python train.py --model="masked image model" --dataset="patchworks of several textures" --train_examples=72500 --image_size=48 --grayscale=true --crop_scale_min=1 --horizontal_flip=true --translate=0.12 --method="simmim" --mask_ratio=0.5 --loss="l1" --arch="coatnet" --norm="layernorm" --norm_position="sandwich" --hidden_act="geglu" --mlp_ratio=4 --head_dim=64 --fused_qkv=true --qk_norm=false --parallel_block=false --inner_norm=true --moe="soft" --num_experts=32 --moe_every=2 --expert_mlp_ratio=0.5 --slots_per_expert=2 --shared_expert=true --patch_size=[2, 2] --depths=[2, 4, 2] --widths=[64, 128, 256] --residual_init="none" --optimizer="soap" --beta2=0.99 --learning_rate=0.0012 --beta1=0.95 --shampoo_beta=0.95 --eps=1e-08 --precondition_frequency=25 --max_precond_dim=512 --one_sided=false --adamw_lr_other_params=0.0018 --max_grad_norm=5.0 --max_steps=5800 --batch_size=384 --epochs=30.7 --lr_schedule="cosine" --final_lr_fraction=0.1 --warmup_steps=110 --weight_decay=0.3 --adamw_weight_decay_other_params=0.01
Rows from block 5, named by matrix and row number. Each number is 128 + 32 x the weight over the matrix's rms, rounded and kept within 0 to 255. All counts start at 0. Numbers have three digits each.
# convs0: expand pointwise conv (model.blocks.5.convs.0.weight, 512x128x1x1), inputs 0-63
convs0.51:125157155140129121116143107075145149147109128134120145093136116095107104128144115063134147095151141105146153099163153102082150170103147148138154128150162166170138149103132208149196104121082113
convs0.52:146148103113122144130105137141165113103059140175193178120108148166135156124117160174122060185118120124143126113159156116145175142134075128125166123071103163214153192124136139152128128153124101
convs0.53:102103102121158154101136117126146091101085118147137128146136176136139089100089101155101120153077171155105105088115150128103166150137093172113124095173017064086137135142086148154172177105142111
convs0.54:078077137158099124147104095113091187170159176141145065135142223111096128137133140156127116154121125104109167117137094092183164096112109063162125121186147092105086122132208087141198097108120141
convs0.55:129152094105124116173169170175123082138108123125078079132123123142122137085126055058142123115139096214100118117123104129159113115091087151168106036172121115136160103179121136194121145110097084
convs0.56:090138138123159142140084163131117134086137105108113134118120121176191125103122120154124114144128104127109135138089168091130096173099117108124155137143128110128102138123150138160078112148098108
convs0.57:143118124085187142140130172107148086118122208122121100057099134123089091098125136183140107178147113147074132144110068116132069186136138120180130129118087104086131143132122194153143144135095087
convs0.58:136127125076113088109130124144100119096090120107092139151142145188095165161156147124150190178115162166108057147111113229144042125115069131167174109172159110136137103123146096149143065116131082
convs0.59:106114132091154110090155151150116109111099129198127148152115125152168171207138148212168121166140072135153158135105107097163119142137137134084077080146094098144125116148070109187116147140121121
convs0.60:107093084144215142119135150149092107125123070144131078096111163151160163126151075191143117115124119151143083093091131179157175115126104187188096095185115087160106110151119083116126174181143156
convs0.61:142127081080144078137104083122147112106113144174078154133110080141131125164125102091179122145124161130165136110149187140095117069078100208060161161089103137143134114146192156157144137135104136
convs0.62:112152166162086076127085137152118079023083098130157104095143090072087076096123132196131129188119113154121096147074149065093165168132173108075143213055117234139097074136119172114150216088084125
convs0.63:127157127114197192147124086120133157113167162128207120141091124156116108134064212192122101145141107043084114172048149167134122204189118119131134116167101114113136207065085153150110182169093141
convs0.64:123113109097100074140149123068131150183148115096097100117113135110114166149147149112154126139099053137149111189083095127079144132082116130182180163145188137132126183102122135100143140141103124
convs0.65:115159166128136169104099107150156118148103150070144191099143079081126147123080116152108098167123147140170135118171090137095132146223117118155119100130073129128118130104072181134131111145121118
convs0.66:080167148130086165124098068094169099125125143131079138155102082097131153175181165127131166106135134099090065100116165133129152134115189108131117154068108153201163147100158108133083125100106141
convs0.67:157150162155126102193102164118134138120125151083110162097181097166063156096131139115142166115164148128109107144063063099113146159124156108126111134110089124124095052116145143140164119120135135
convs0.68:143093088143124174157069107156118100119096080124103173156108091201100153122087215082140169103105142187157175113160163182106134082115097163052137206143130164119097168140122102191172114134137176
convs0.69:105208122170060119096078104059156092110096132160066152109112112090124124152090094148133084106124098165091143110153000149169116066119122164139089099155145105122111133195131110086105095138119177
convs0.70:112098154139083141186091119117124131093077139156123084152087098103148132139141140150127157163197118105116105114137089152178124154117240129106085132087118151142157135060126132124169136174136095
convs0.71:132130136053109064109104173103156099111074159145076200083158112077129140155138114168204160118109130157162127157120106129129121040192098189110090116103127116176134141123157062151148102137114118
convs0.72:170175092234136135110128130086094124107123155148131107146138112211105162160096088132114115123157145114114125182086172166096137077127158097078096128117133123198092146104135164127144139123074138
convs0.73:092114119070106140140111084161160144186117142123083179140126130133118060083095157137065149155107100167086158119113115119176076088153152119154133081176114130147058207102169184148158163135135124
convs0.74:106138190138173165184169086059115142201052085118127127159124143119057207120117081101083090146140145045119119090163131126095098107069193109106120090073105150078154074073143088191063161080131091
convs0.75:188112142160133153216062104064094116058126153197112128132087133180115028115122108106113115093123168139127129115085138144128143129099169128136124196172119123155110112144107097110086094145076179
convs0.76:139136146088096165134122071097150133144140138128134106110116171127154105119083127140098116162080144120130094127169100124124117168131144151081092121132085116118178181122163124174122105129110182
convs0.77:145151115098056132112088063097158168160137101162094079114118074106077151160165148061205181188108142126085158108158148154177109141124207088130172132068135202170111116132099116118160120105170148
convs0.78:124157109169157108159145078133122118071089099117145060124102116098111146089115116105059100109078100092089127087152105189142096093110149198118153105174123147105129120120090152070155087122132103
convs0.79:137143138153167181144111134077102085093145098084159137152116135114038120125155095139115161085083133094129087100117126125157138152124102092113140057164134037107132138102112126159097081142101149
convs0.80:058118175165069132152087079097127176067063174149129117187116098142102136111084102130111136102177160135125089164119101130157161132140129135106128194145125162122133103072118157105121108101115148
convs0.81:139088111132126158109177063156146136109135101147163175145123094131086151099108143130156103162121119157140128110106065151144116161184094074086138124150090087158188164105094132177120164075144135
convs0.82:175138110169105094178099157140097103150112222084112056110111117118118109163124100070131056119111102123152120049060113182145114148118139085176157110144100090073150153211140131138131135119110124
convs0.83:186132128090102099159168112083172104144127169118109180117096126158074171156104139158118116096142137091133119132075119123159123141100121124093147106093103135135049093101112104156201159117087142
convs0.84:085078110074112180141131132063152195131181129142117115107063146130153126141123147103101140098135090165119174123114115149128094180105080153118157113169085123153082183128129165078091145095086100
convs0.85:148157100046183159179100147112161119080106153113074167061082102106102158119101144126163131168115056113193104135099125138164133118175109133103095182144158186082083147135155163119053150137151085
convs0.86:166146152084107115147167109108157128112106108124116084132134198157106129151113139124088115146120155088119091095146151074127119119144167145099138104143056122134123139056149157147163127105113162
convs0.87:183113136055162090123074090123168117117084154179145113096095130105188164132155180124132074101100122133125090113117157139081117123107129138151146133151139170099101104132098118117119135154144174
convs0.88:106057127124109114179135086132130158194184118165176164125136162125106075128150131176116206128136052141051123084149152127146128103142130127049079057128067121124153147153071136108070118113138124
convs0.89:126131124060114146135078124123172209133102083144052157095137170186089094141120121171123172108098102141157080122119163085207109150102157152106203125075117144138090096118130074107172034147120126
convs0.90:162132159189143094111106125173098129073129159109134130142108159130146154137153129107134131133106126092103132142104098162124107119176135117100088149180101106120198137096171223100127116121105084
convs0.91:152126147099154129129104116110108109130116123137079127111148111075113130105073063075084172047162098088136148197143157124063158085136130229075125066091111169180105146126144168098112093160137104
convs0.92:099134129120164126169113112134129172212123145166106145079142130136084165067152104143209127125109197165150148179119141123169065208145158141193081094078076125164088167127151107164089086128148134
convs0.93:128157123132134123140081145112120191108128157052129142163100122102110111094125169160122056117210103108115102134073098171074146114129109161127113201131187138112176149099193117103148149133133127
convs0.94:076121144191113085119139158070119047083141127120145087066131098130157152122077067105115128018125100122112128116083102166168095056125097140101113083173107103126167178139130132105118126123171197
convs0.95:142127077107137138150219126130164133145095147170134137107159094142196147120049060127172114146184108124066219173092162183137130140141095112164098089081116191112169148130097085145152151168094136
convs0.96:083099105121150118085141109163091102085145126095129151204083164133140090148148049175154093129123114089090079145124095137122145121126158117116205128196148081096136169118107137140050142139184158
convs0.97:115107148148172140152124155107145149215132166121048161092156064139141133177116144103162182135087115110104089148138048095155095118137152165159079141119153107102145162040115169138082135148086187
convs0.98:075142128094096093099155153164114129135058152160170126096142185106063160056088097117152142106119149154164115166167118092155113125139091117097165087067154070095113120161083162086129089136184130
convs0.99:170132089084111113107201101143139090157119129147166111135153161117134101138113065126138095077111128194101132121158103129135139135114127175109100128121129100137176205155043128117121128073075101
convs0.100:100155164098093151194128122059099127104154068118133112115105157149094126113108092181136154174166108086099117125138140115142108114165197107110125131106113105087138109105112157110105139050116120
convs0.101:121152094119101146153092063132138158115078110107082142189136181130130129120167136132116164111090101172090116121133188184045090118154117130141153195112144126143120132096116089143066165111136195
convs0.102:112078093102140096151188119149154151093106163142120128121158157118187110114168118117097108126054035104125055104142179118147162117150179101158131123130102116128094143144117112082134118128126096
convs0.103:153140124190112181116139153108116177132091151117155070193095137141122141131136117151148126088185163129123080171094141093111189102102092183197141154183182148137114098073156165120159115132104139
convs0.299:167133189207080174139076118167135092076129081180103083201147090125116134132110096133129128105124145138120077155149071049157181092093112130114151095143127071125154156146126139133090085091107148
convs0.300:090123147221093129100094151142107126097129071137107132125071125098147124142182141109139108194132195192147104096096122126118158169176137079127088177127107111151112132103141097155170151076125134
convs0.301:103152087154158114194123158124085068116124177134156073099065177149141114137148119134039081170159101131112131116145066167073094134109170111152138145160117098071162149158147118127135091132163097
convs0.302:158141147163161123086080105125132116117101099140134115103097106150088101184102136187091131123134105084104118142079111112147098112093080133134104043108130117109162166171121147108138110090092177
convs0.303:110149163145130125085114120101119145161114063131195077126112137160158140091103096173135128080159105116091200191122157115097211140116128135160097133151136123172181064093091191143139169114156148
convs0.304:137131133136142140172136083157163100124140082129182113102132081173103134107112098109106126088126162080145118110184118128114164121142081143068161089159052141135105140173098124145169086122093167
convs0.305:133149181121147146117093121151126124189069113109141160168148146119142169131115118163059143180175144153120075131134143119069174098134136174130120139131135167163134130127115167145089174122093115
convs0.306:159110105108163104084111173116121152101103118186149167085120119120115132067136182098148122080094198087130055156120130150085090144121133146091127110182139146174130151110153142067145155128065193
convs0.307:143105091131130195126127115129119177120141113126117182078112099189070106064154123116159136151092090166142168105150068109136140070134123113102109119135158138148057142117123109100205108138224217
convs0.308:114109135136111115124141119123158133182072111117140097135154159126060120099095078141157137155163191136144141188125115108147128155147114095060111159147162125115119127101122172105095058165115156
convs0.309:140140150130141167115119127153170143167136142219103128049089147127128126106089061073088119144192100131098098227042133101127088138134091117136093080092093151056168160174073208130157108098131125
convs0.310:091091160110135162094155163131097113075142091160095088145123103127113119173186127145125130127131155143102133166168170121100108135168149128180134093082086081102090124135153154116112127158191152
convs0.311:124190118098106098147013114091135135151123101142125180149103144175108104081088081110130157142137127077137138124076145163143104128084115149086198111071128045161093164173163104128162129102126187
convs0.312:129101115075126117128095141082140146124117131110143095087140153131136115098123103119149158112169102085130148100142104138162130149116150129097203131145134148131117127140151136124120094105144112
convs0.313:123094078139145106160157095115131117098078121137121165122118164127115187134111102137124166081090137103174110086121138120134170099145095098096134086148113129143084106165148130141164164140172142
convs0.314:133092139123133154098132091123128106163150159157068119114150175145156128099065116086128167134107131161124072120099118123172123111184196133094113111147104139141143161177127143136155124164112107
convs0.315:125086161119132133130102162095092193110113096161106128116129171146170069112096132170133068145125158109082131181145110144118129165122167070114108054168067067094220107158092169145149127114079150
convs0.316:135157144106151123097097115121126067051079164094143138146142139115154151116184184128118116133124089123135102126169113123079110089159150134128174120159108117127097112133151094110123131167114068
convs0.317:120164138103113122132139084097142099118144127179140084150123163101026163173077113137107137107143080137129133165115117130124185158138157065068148074129078143112104120216107119119118100161133167
convs0.318:125092153088128123145160138156097111103130130142119083135113161123169092072165123080166139159205149165111227174134152134128126179068158144151122083144105124149160114081107106116089131122076139
convs0.319:080143129102093149167155108156170077155150116106112092083158157104112128120135137079135130070207154106109140108156152120107140075103105097046164127187191132106148169126131139094115155118150160
convs0.320:169099139128156156127091112123109150105158109117120100095153169101117093094085156143084105126082128117110059129117102120145128164201105151079117108184042119131117120078079059117119147149161124
convs0.321:138145151117160123166130128085115156122160117106112170145122166105157140136143100160102160142075139159082153068134165160116137140136187155130086124143092164172115161099136155122137178129075159
convs0.322:158163119089111087113088128120171087088143152102106102088123196115120146118117132097140128098111137087091182148119132105148157103135138094102093101160145145120151133141166127137139105134119119
convs0.323:101104121097082151095048157106138140111134097120197113161083103067123142063122148118153146120113092188073091144146180102102113095168137111157131144143090087124130094056140122166203136139100140
convs0.324:125140168151140139137122083055145142110060116115118191156143116106145155182203146149102128109159084144130122117092135165149113095144146098162140152129122125228115161121121119153096125084099152
convs0.325:126104158133145099096094136107140124156134081130102068168162162194115124152159100130048099126075130142165107090113072050073126117172153118122180160104164155088206141141171125103146136128152112
convs0.326:159136213052114152111115074101149141128167144175152154113162130118183114116125140082114168119097137184109142174089127156127148141076109136114111105133099118138095104095175102086126135186171152
convs0.327:161163143133057122097145176129163100079069135144154119157078134095138091113116101069180146109159150107099152128113170156092182152127111096136138118121135160125160146102101162137153106125117112
convs0.328:154147092123116128090072134127162190146164067113116103102112139190100170087073106129141175151125137081081008174156096135098149072140168136164133094080058155166089093150163118093127168128087129
convs0.329:115125144092142113116138152084121120098139120142114097111107145156154164123107042160119154126126125155139085127182152139138121205119116095122151166155149163113100162167194104113140116161078122
convs0.330:140146156130035163134104165108200168095137145064105149136164115051088110145097109095132104092104164146118136137118098160154149155138116216156137142116170109162081088198094031193144150166155204
convs0.331:131134130137156186150152125103126122106145147164141106128138093180144066112103111148113112123121104184113120087146125101127143163124086145119085115174076134129084150143130156164075073114164172
convs0.332:093114161110154134127107155123113144122124114131156112149091123140106155151102128104107103113159118118146105093138113111139122102159128144099169165116139167092147140094127143145157091108163082
convs0.333:099071122062161160113115115157107108079121143091120140137111169120064206132106089114099120131130138136151130091134086159171190104103157207125139076131135140098048091166138141108129122167132184
convs0.334:160150145148204112151103107129135176141103068163148173118111143135067137070094118183167138091093145100147134165117131099165120068177095169106144140062096110150139164133127122134174085089160186
convs0.335:151065119063185201123082171117191100090168140142156118144108123127097148108133155052124100058130199123125103125104153091100097111177193111109107084067169128101187152125179112096125140193108183
convs0.336:139192115103100154128140106151142156095084144131157142160032180056094105169143126115166129129157080122120208111033204167129081163163170099171136116181085143095122142206077152082163132138101172
convs0.337:124116159166127148133135088097140130166106136080111131115128178153097142087162143085152187124130117098119079130149108112086173120128195123163104123102190155180120155118109126089128104133135123
convs0.338:103159128110107153132118131114138169178154112078128111133078143110150127136111078098079193056126151105139129161144164093114169118122159135139100152126137103185114135153117170142130170082116099
convs0.339:133065127125127125091107138141121083090127148110101115147145206131128127123089101118112173133115169137124166117111153167147145098131154071094152152127161128139154175157140175160142112105108141
convs0.340:100112167095109090146160135137105097134144152111140123189128118179128132081099114147147110179188152109144070134117082135200153125121163172176148156120085109150129121127139135186138161174171140
convs0.341:120133181146087165180185102158082139169123096149128120100096209145116101108178188112155115124122084125111110180163142103085145125153126124136064111139131136189100133097108122113130107059163102
convs0.342:111127138160126122109147132113089128146143106133114131141077169060118129195164121133139149196099117121137148123118192095112082125111153128106126068092132123133103173150195152156067129105142127
convs0.343:118135097152138086106113105080144124108091129106105126091126108138114137166150150115079127125081129086157155071143158096142114128093144127193115170126127121061116171083134081088101107070161073
convs0.344:142170126064095129146156153103147133127094121139079177041074150135107153109109155154156142099155052136110147133080154113114105141181120148175152137156147147088106174152094176143135188139167112
convs0.345:130114088140119171113136109116190123128084144129108112034169143103125120165103137069100145127126089162083054108156171082066138076159109148164134119154109112150118109179114149091135132127156159
convs0.346:177151144129060111122140137191108094166136138139083121111115132078107107123137060086112125075106196119084087098085118098073181174161096039133115107101085112158120186083083199121128142125105122
convs0.347:156139157080107104105127082144118142121095131196147113144114123077169100126202163129138120091088122130054187097104131122152072118167147170187127115192138166130116174211085090074099118157172176
convs0.348:156155182070119125205144116119113115113143147106181145175128099113103125186181104143153144116144130135128148106162175122133125110108069149134090131111091081154126110096125159056129144164161105
convs0.349:093109095076099148135137105186077186075117145173098123131136126224132116155157136087127158108139099153115168133154138159131111074145093167049129136174147119154114149114135106090189080171157153
convs0.350:200094147106163123154066119135159080142131140173152130084142126136097109195107072169098155137097095124067094140098130097179170181154072157159092090083081091175136085161063188144176176074111134
convs0.351:149100106085152128107061136116130140098121131193122079129155108137100116118172113094121125041139166059121122123125125094072118110075088148175123133199141137145151185168129118145128099087100174
convs0.352:162177166121152108145084158152109126151083080182209184166095090083192069101140104147090125117159141126123167118149107103120136077110134171160160132235113085132144150080167077148117144116125131
convs0.353:118166081128133078130169120078129089104110082074152179120161113185170152113079144119106091142126131194135152113094134089112117072124142111160089133162143111094156039129126119110120095047117076
convs0.354:141152099146128065156147164162104090108119089099140122156126121128109088148223158120164151082074106114110077162090074155079138073125098181102107143143109146159131072159095114122108180081102152
convs0.355:103124113147118141139122116131134130133103094136103138091091112125090143069158188069106153123172142083131126115085134177122100170101099097101127117109131141175074104120176201144205110137192110
convs0.356:144124124143164158122109159107139129129094137150145095116151129117151135091091104143161054086167147105167087089123189108204151179176083168161068097154176123175138128125118106170104111114113140
convs0.357:182137155152136121161132149162116149112141126171154111121093114168138101154159157138094108144136200083146075102151097099110138074147152132175071110120134123065204080130132109169124177159155082
convs0.358:121174160192156054106101143161159093096156176168142097067135102124174169144069126096182132136082097190208085141093148172196122148189139150193105089088152195123099112104131160129111179047125071
convs0.359:101053090183111150149058168089186103185134082136159082079208131105147140118156117133081062190180075139108085182120131104103102075129123130125139187127149084052118107062131190114124135102073108
convs0.360:056114114055140194053169124157182127107184172154060163113124169197151123106096092131095091111104097130218028109136163097156152129169080123155127155121130097118133115150128118139117147116122093
convs0.361:135101136147141140122110153141134143109141106158155123062184126126120111149163080144126121089138171090120137120131123084181152146101107155140138093116161132168135150152171136178097109106161080
convs0.362:116124133132107102088083060123162142134122151141148116150104136128084095108147134187074115130114105193157134132101146114149084130060131159159188182134140147124096089161112111083083071110123135
convs0.363:169126127136134153134128108104068120112096151139076069104114127145183132187089151102187071119087159085144154189085151086172120144079112126102125152142140150127198117099129100068190131137107181
convs0.364:161126154162084086133089088137105138161154054145143111150080140109119149089112128204143173141122134187142142101152126102086127160143152115081180119077137158137099147167143159083144143171200131
convs0.365:157101149121157133142116146132171119128077158161143135167176097129166132116078142168133094167166148099175078112079117094143151146161080154157133110199081118124136065078101091141114090113125143
convs0.366:168124061079133115090100090122129142136123110155118036076104125123087135117187125076098124142122051135108143105179100114115096101147108148049127128115138156070084089164199153157201086101185092
convs0.367:119061139080105129107142152157180125141131134166105179108120177124042086207127066065142168101116142082189121186127087087146113091090133134130115106108111091133122098132080118051091091090186124
convs0.368:084137171090109078199167082094135117121141111047133102152145152101142115198120109153137088080113122092109130123148165121163165121169119086159158039164163175105184099134082088104130151133154176
convs0.369:095112103160117117107160187135142091145127102191135135119079132127122116166141087134155105166162137135126097064168134137155129095131109147116128176140102113088176134141104093136116164089144158
convs0.370:154142112102123124129168137126112136097163114113131117125130125160170150116119166135096104125138096129161140094053148124152146115150140090142132099163141137107120133128131134172143102110097149
convs0.371:045118063139158131139056155131120166105132093092069168148124104087115104127179117090117145123124065094149216159127123136176112047096115164151115075127144123112174124145146081129126137090155144
convs0.372:112137112134142135142123150186100125104082128198119091124104170070179162192188092138156059114110125147100122137089103118099135202157107129185148088197157105102200096185130105142127131156088140
convs0.373:108148143155097120169149153146129106129121181120096112169085103157142161143112117099165180181175171093147105145143128152150128097124135101127103119142172149134140148121142167091081105144121167
convs0.374:129166081145110149134142135136100107095118159148127110141112117133120195118140100143148137193137105153116135139130122089082130142119137093098168121111100118160171154152150168120161117147137168
convs0.375:044124145146125143078159119096175132072066111176141193141139131167124137124146202113146151100142115121099105110152163154089140096137129182189155192073154155164130164059099123166082146112073180
convs0.376:103147122132113127081143171129121110141124121084154135165172142122101184157109146093094128050122135192103093135109161111098135065154128108128124155156123123181108102095034119154196097100172162
convs0.377:135200164154113151129098175097140107099167161112093098152073134183120145122142131062128124134100014169072121166128118142125094117149175139107134097135095164168146116132157200103116090142135081
convs0.378:101105149122140120136140156113147105173123107192125142150149153153150113174127148122174123195100111155118140169137161105083149120179132127146109190107182091123142071114171117170137253199134134
convs0.379:102103148097097168126109088139178072162120107186191103137108161174112129124137133153107196102121172082148139168141129143143132093131196158149111108099073132102129175080085080069104181152190151
convs0.380:130123154110114118123133167097075087131113156108137146143147125137076152103142157168112183090117173123156130176126136132142083128138125111125162151111148136102069115134153088099196168091103124
convs0.381:133180104080079125097083076111121127149100132140113152117189143121106143130113214083130159091124102151117151127166167097170129153179140095123126155113112124166140139115116054111170098077135092
convs0.382:146109143103171091185107111055139151152165161116105113102140146133091110127118126101214151102089117146129119130092129146125129127143120104146137190176109118115157098156144110120124128063098136
convs0.383:113079116141122104138104090112123120106114158177071147125180144146167132132095155106119097125096097179127108117148171136139141146132144123129097128144158149186114120082088132127156070104123089
convs0.384:123134092143138162090037179148094082135130139165104174110122085166101197120092167095103150116141123168186174086148110141125175118111084156045170155122082144138105193106147072123153119150131135
convs0.385:122147138120084150132111099089115157184153184118146105063132072082147138118138108110067098114139138121165130160109140129204153161112172117170156158122103168129111102121116118169132131123138130
convs0.386:100114106129155081132197144151167104140163166150119140158143096083130104167140156092196139137122187098094145196122179169126154168112156142109103143139103144161129121075130128145094128118092139
convs0.387:148132123082066080147104149158095145082109141169129099118083153131122166084114057127157149144104143156092137171116118087115137141104111105137146175162129134110162159096122179137141128171109188
convs0.388:111141140117141116080112116077072144076108175158120081187099090090107136128144135132140115163195122119139122144066118121172129145158166174121064143120129121167122150031124120107143079154119077
convs0.389:148150169167110121143076169109090129095083146134119123142101071095177150164116127135186177065112136123094102128145122142141123108078129099144175078142085108135120096138142166139156181119133132
convs0.390:128177153118155154135043169118214142115086162116139164149159138175105133092096127190141090109130146104188121132154091118190136107174122145151080112141153134105125176141139193139102093132159112
convs0.391:091160105124115137104118165162065108154115238153129126109151140197154078135094141138194134122167110164155124102075159103169122154140063111113125117130146183131151148150142124160151129102075077
convs0.392:146068130075142202123125110153149186058111131142072145066118178124069131063186145156167077071129112141099136175127121185146095118129146134209155088138118157181152163150247111107129063114175183
convs0.393:131215150130099190098135085096077093162152110132145085168105097114058162084145146128180153140085127098090138144135152131094151098128103144147131146135144170084181071162094139121091163139139143
convs0.394:116120087130131151120099132155182118128066108157137129057163068088130151120091153136049033153180147140131086173095116101097089150099124062174115163059193121094099113073118176160138089137113075
convs0.395:059065110128162111135150137131154132135163127084092107128119181168123126140161115130117134118166093168104121135155083119140112190132095087109122077145113178127084091178074200130123103170125067
convs0.396:126173083114150133149100138081121123093202116189082128147154153104101083131120085137085091168103077142149127136073119160143150107152161199129144167119174140089126127129086087134127145176147169
convs0.397:163150132101198098194101155093110173105172123121075121079126153196182143159122103095116107173092132141130103143116114166142115144098161135149135167197113097172150103099088130126128146109068140
convs0.398:118132110107153181068083112142126174146109154205114146071146135132170147111110145152100122143137127104130089140148118150152147070176140145135157170102108183173155114087156127141133101110178137
convs0.399:144131135115083116143134162155165095135166127130150100139086127088175127088066146117177077098096117173134134140115154119215141150117124151131108115085097176124104141057119192151119160094089160
convs0.400:122141107116106095177130121144120141136130131104115128133147130177137119104072113040127093087145112141135090099120080174134083159188156124135175084125093119154123120175150098097109142103116140
convs0.401:149098120090121116138119129104128076179106147146130126167110107104138115131108124127102098129132087085133095149103104152104109105120130148165097108112092105144093116149110144138139072104175126
convs0.402:142111106096091159125177169101156102127135138105129152169124169108115107129130130156154122176157138102086136119131139106084100132112102139124185125131138150135036094182072068158156157171141147
convs0.403:159129121134123125173147092106153156141157113108161172138112147131131153160132156126110147129112089118168129112150152120130124148137146121107116094089137088129163110173080176130118157128174115
convs0.404:148148149119064116124078097142113178158123182122105115146087160138157132056063163123153075111152076203157124079116134165137119142130136080074137138099103087125057130110149120138122120128148125
convs0.405:134164158111097170076111172095081158062092129134126124049160092084079218076149179176139132178154097083159126148145130100081161140119179149085182163100157067171175180069156108090174140125081169
convs0.406:103187130156106110160048108136100093174120148078142152093180147121092135147178154093109171102146101079153149161075142139126111099203113126103143161100095136090139085119121067078123117093137148
convs0.407:112175125182168163120039074189104159181148158175110150175109161195133118151103065142122130095116084163153102101069155130136115133074139130115141178177107146088125197168143156128150140111165119
convs0.408:157106152100153175174140168145125101112086166132136119070136160146076133138086119115142151172091085158129093157088112134121113149151123051154132133132107103100255096188117151127105121132078126
convs0.409:121103159084142081201152089129106109119170169198116151105083115117124133216138147174207147090157127097125149094082145061122096124160130106093186184102099190152062153134120148093105141121141134
convs0.410:108097085148134116140077130136170130147120158122193112130175086192118129081163093140101093173051142113096143089145119085145136134179127083087110115157088113116108164124165165114136147105127170
convs0.411:145095127105163119088138145114110075139112049195130141117068164158123096115071121131119096076147122157099074106120127151127117138073081168104142064121101100127095126151155163128099115093126147
convs0.412:092086143123145141201139113092147107141099104114160185130104161147077129112152109115095156134125149143118152153091154116145153095103097101115120096123120154095094082180120171111161134155124179
convs0.413:100042144093180107102181150136183181128168119142040147126119165115135103229182091157189144127205156104098102131189101046072145082117153199089122072098126161105114134161114106102169085210119138
convs0.414:105172134132137138156106180136151137153165112116144157106111113136082081185118121122150134081166117133116145116136184086113170144111137159156166146099100115136114105166143155116123110121122132
convs0.415:149131108061136095112101186059175154083098076097091088104127061122125099099121125137138119072117173171122142137099171215054066151100155163078120130114153139170153096100105157137116158174164133
convs0.416:104160068158130134096128136171154060134167107150110086162064140080130166163093106089083081088168111127124122066070078153134118194117128073103133138169169098108114142179083178129109160083081115
convs0.417:081146135139117168139062146138110192116147108144108161108092099199168189169123088083150209073129157097088134133091118111135134105099138099168147120124113124144154142093083154108112090107194109
convs0.418:114101115127116126116116106061140107132013185102085184133112135126127114145127175130153146115156056122108101138170124108115131135110148162132088182106117128111132111128118116153069094078139151
convs0.419:136092089132176134132132107177194030083131147125134117108112174118132164138145072195143126114109154075135113089066148088142131106082077140197091022114108093143140147094097187109075091122127156
convs0.420:141156171171083126168076108157182136099094123109140082095097136128105115137109126095129140116144116090102139109136087132095135141128134153144179153219130157134112108115169096129174155089131102
convs0.421:080112125126057113160130081165125167101093154078138067088116122181119090182108130136157109137146103130111171162126103131100112111143122125103101127087152155154157090184116072130124111144132185
convs0.422:117156100094098134140130143116153166093165155094130136106124105113110081113134094146097159121155110085161113121134115134120092105130117147124157098155115136074117076114163103128165106107160127
convs0.423:145148136122160155078097103143133124143103111192091117120116140109177138078075084181156121143170097161131168119168090145089101098135166106171190132141152156126130063091137155097124088108130127
convs0.424:124144096127140128127064162123150106114128180190093142112147112151049107081137148073124159089147129165151140130133162152077143130154101141138136161132070096091095162111179154167113158081098120
convs0.425:125114151059132194141159153141143164185116120120151120100120147087109091117122128160126141116140113133170090164068148104128188101151150198171151151136143098142098126127107148160129135102140082
convs0.426:132143174140129069097081122095167109137096151085116109123117082125093128140119153095123100116141118114175117159127179163090133158082158143156093127163175210126078118157154133143164053143118102
convs0.427:118130153123126121163146141143136144150142130147132150133100142091117167166134118152090175152122136110133128116129118096134144140119151083157169075068120129108143144177077129082115124122113167
convs0.428:126174112137115180188094180146099163188122105134147084132142091134140104119079069138147213121171097075127115121111108120156112172102104109169216124148122121101128201122138095126127097070053148
convs0.429:127165114125143131080187129139124118177122090072118095121166156092096134147152148128131109118149121099135174157158090140069149060087146089129092113066122079150169125132178093169097131089158149
convs0.430:174138112138159135124152158102139032157102138145138073126150136140064154187141105130161121108076157172098086089118123170160120181114143104119075151072131093131170120142138152141143169096028115
convs0.431:086159119129105135147107125141112163100090072144093132178097125135167138099098157118126157155176133116079161076186101189150108123154101159161164054094214148121088121159224152149136139175103136
convs0.432:182190153115120172113144148126100151099103162115149141110133107113107108124135108184167175163121137145131192117115144134118136109105168148172127145124151098147117163111160154125087121114139123
convs0.433:174181116063144108106095185139103137087167145149147113166150090083161113112144096086106145086129134082143107072134090089142094103141141195193184095147100121117047117117096088157161120141139119
convs0.434:118111152158101125143105131095149116110201135133138125174174082064043146131183169096151175110103119154140127092182124053122191076196098093102113100142125176096125115152145101125115097110094172
convs0.435:069190131175105170064147165124139100123149149143121145119137116207095152122151119155127125152192103099148095175054101095147146148083046148100200164063106172134113093083060178159133079117128138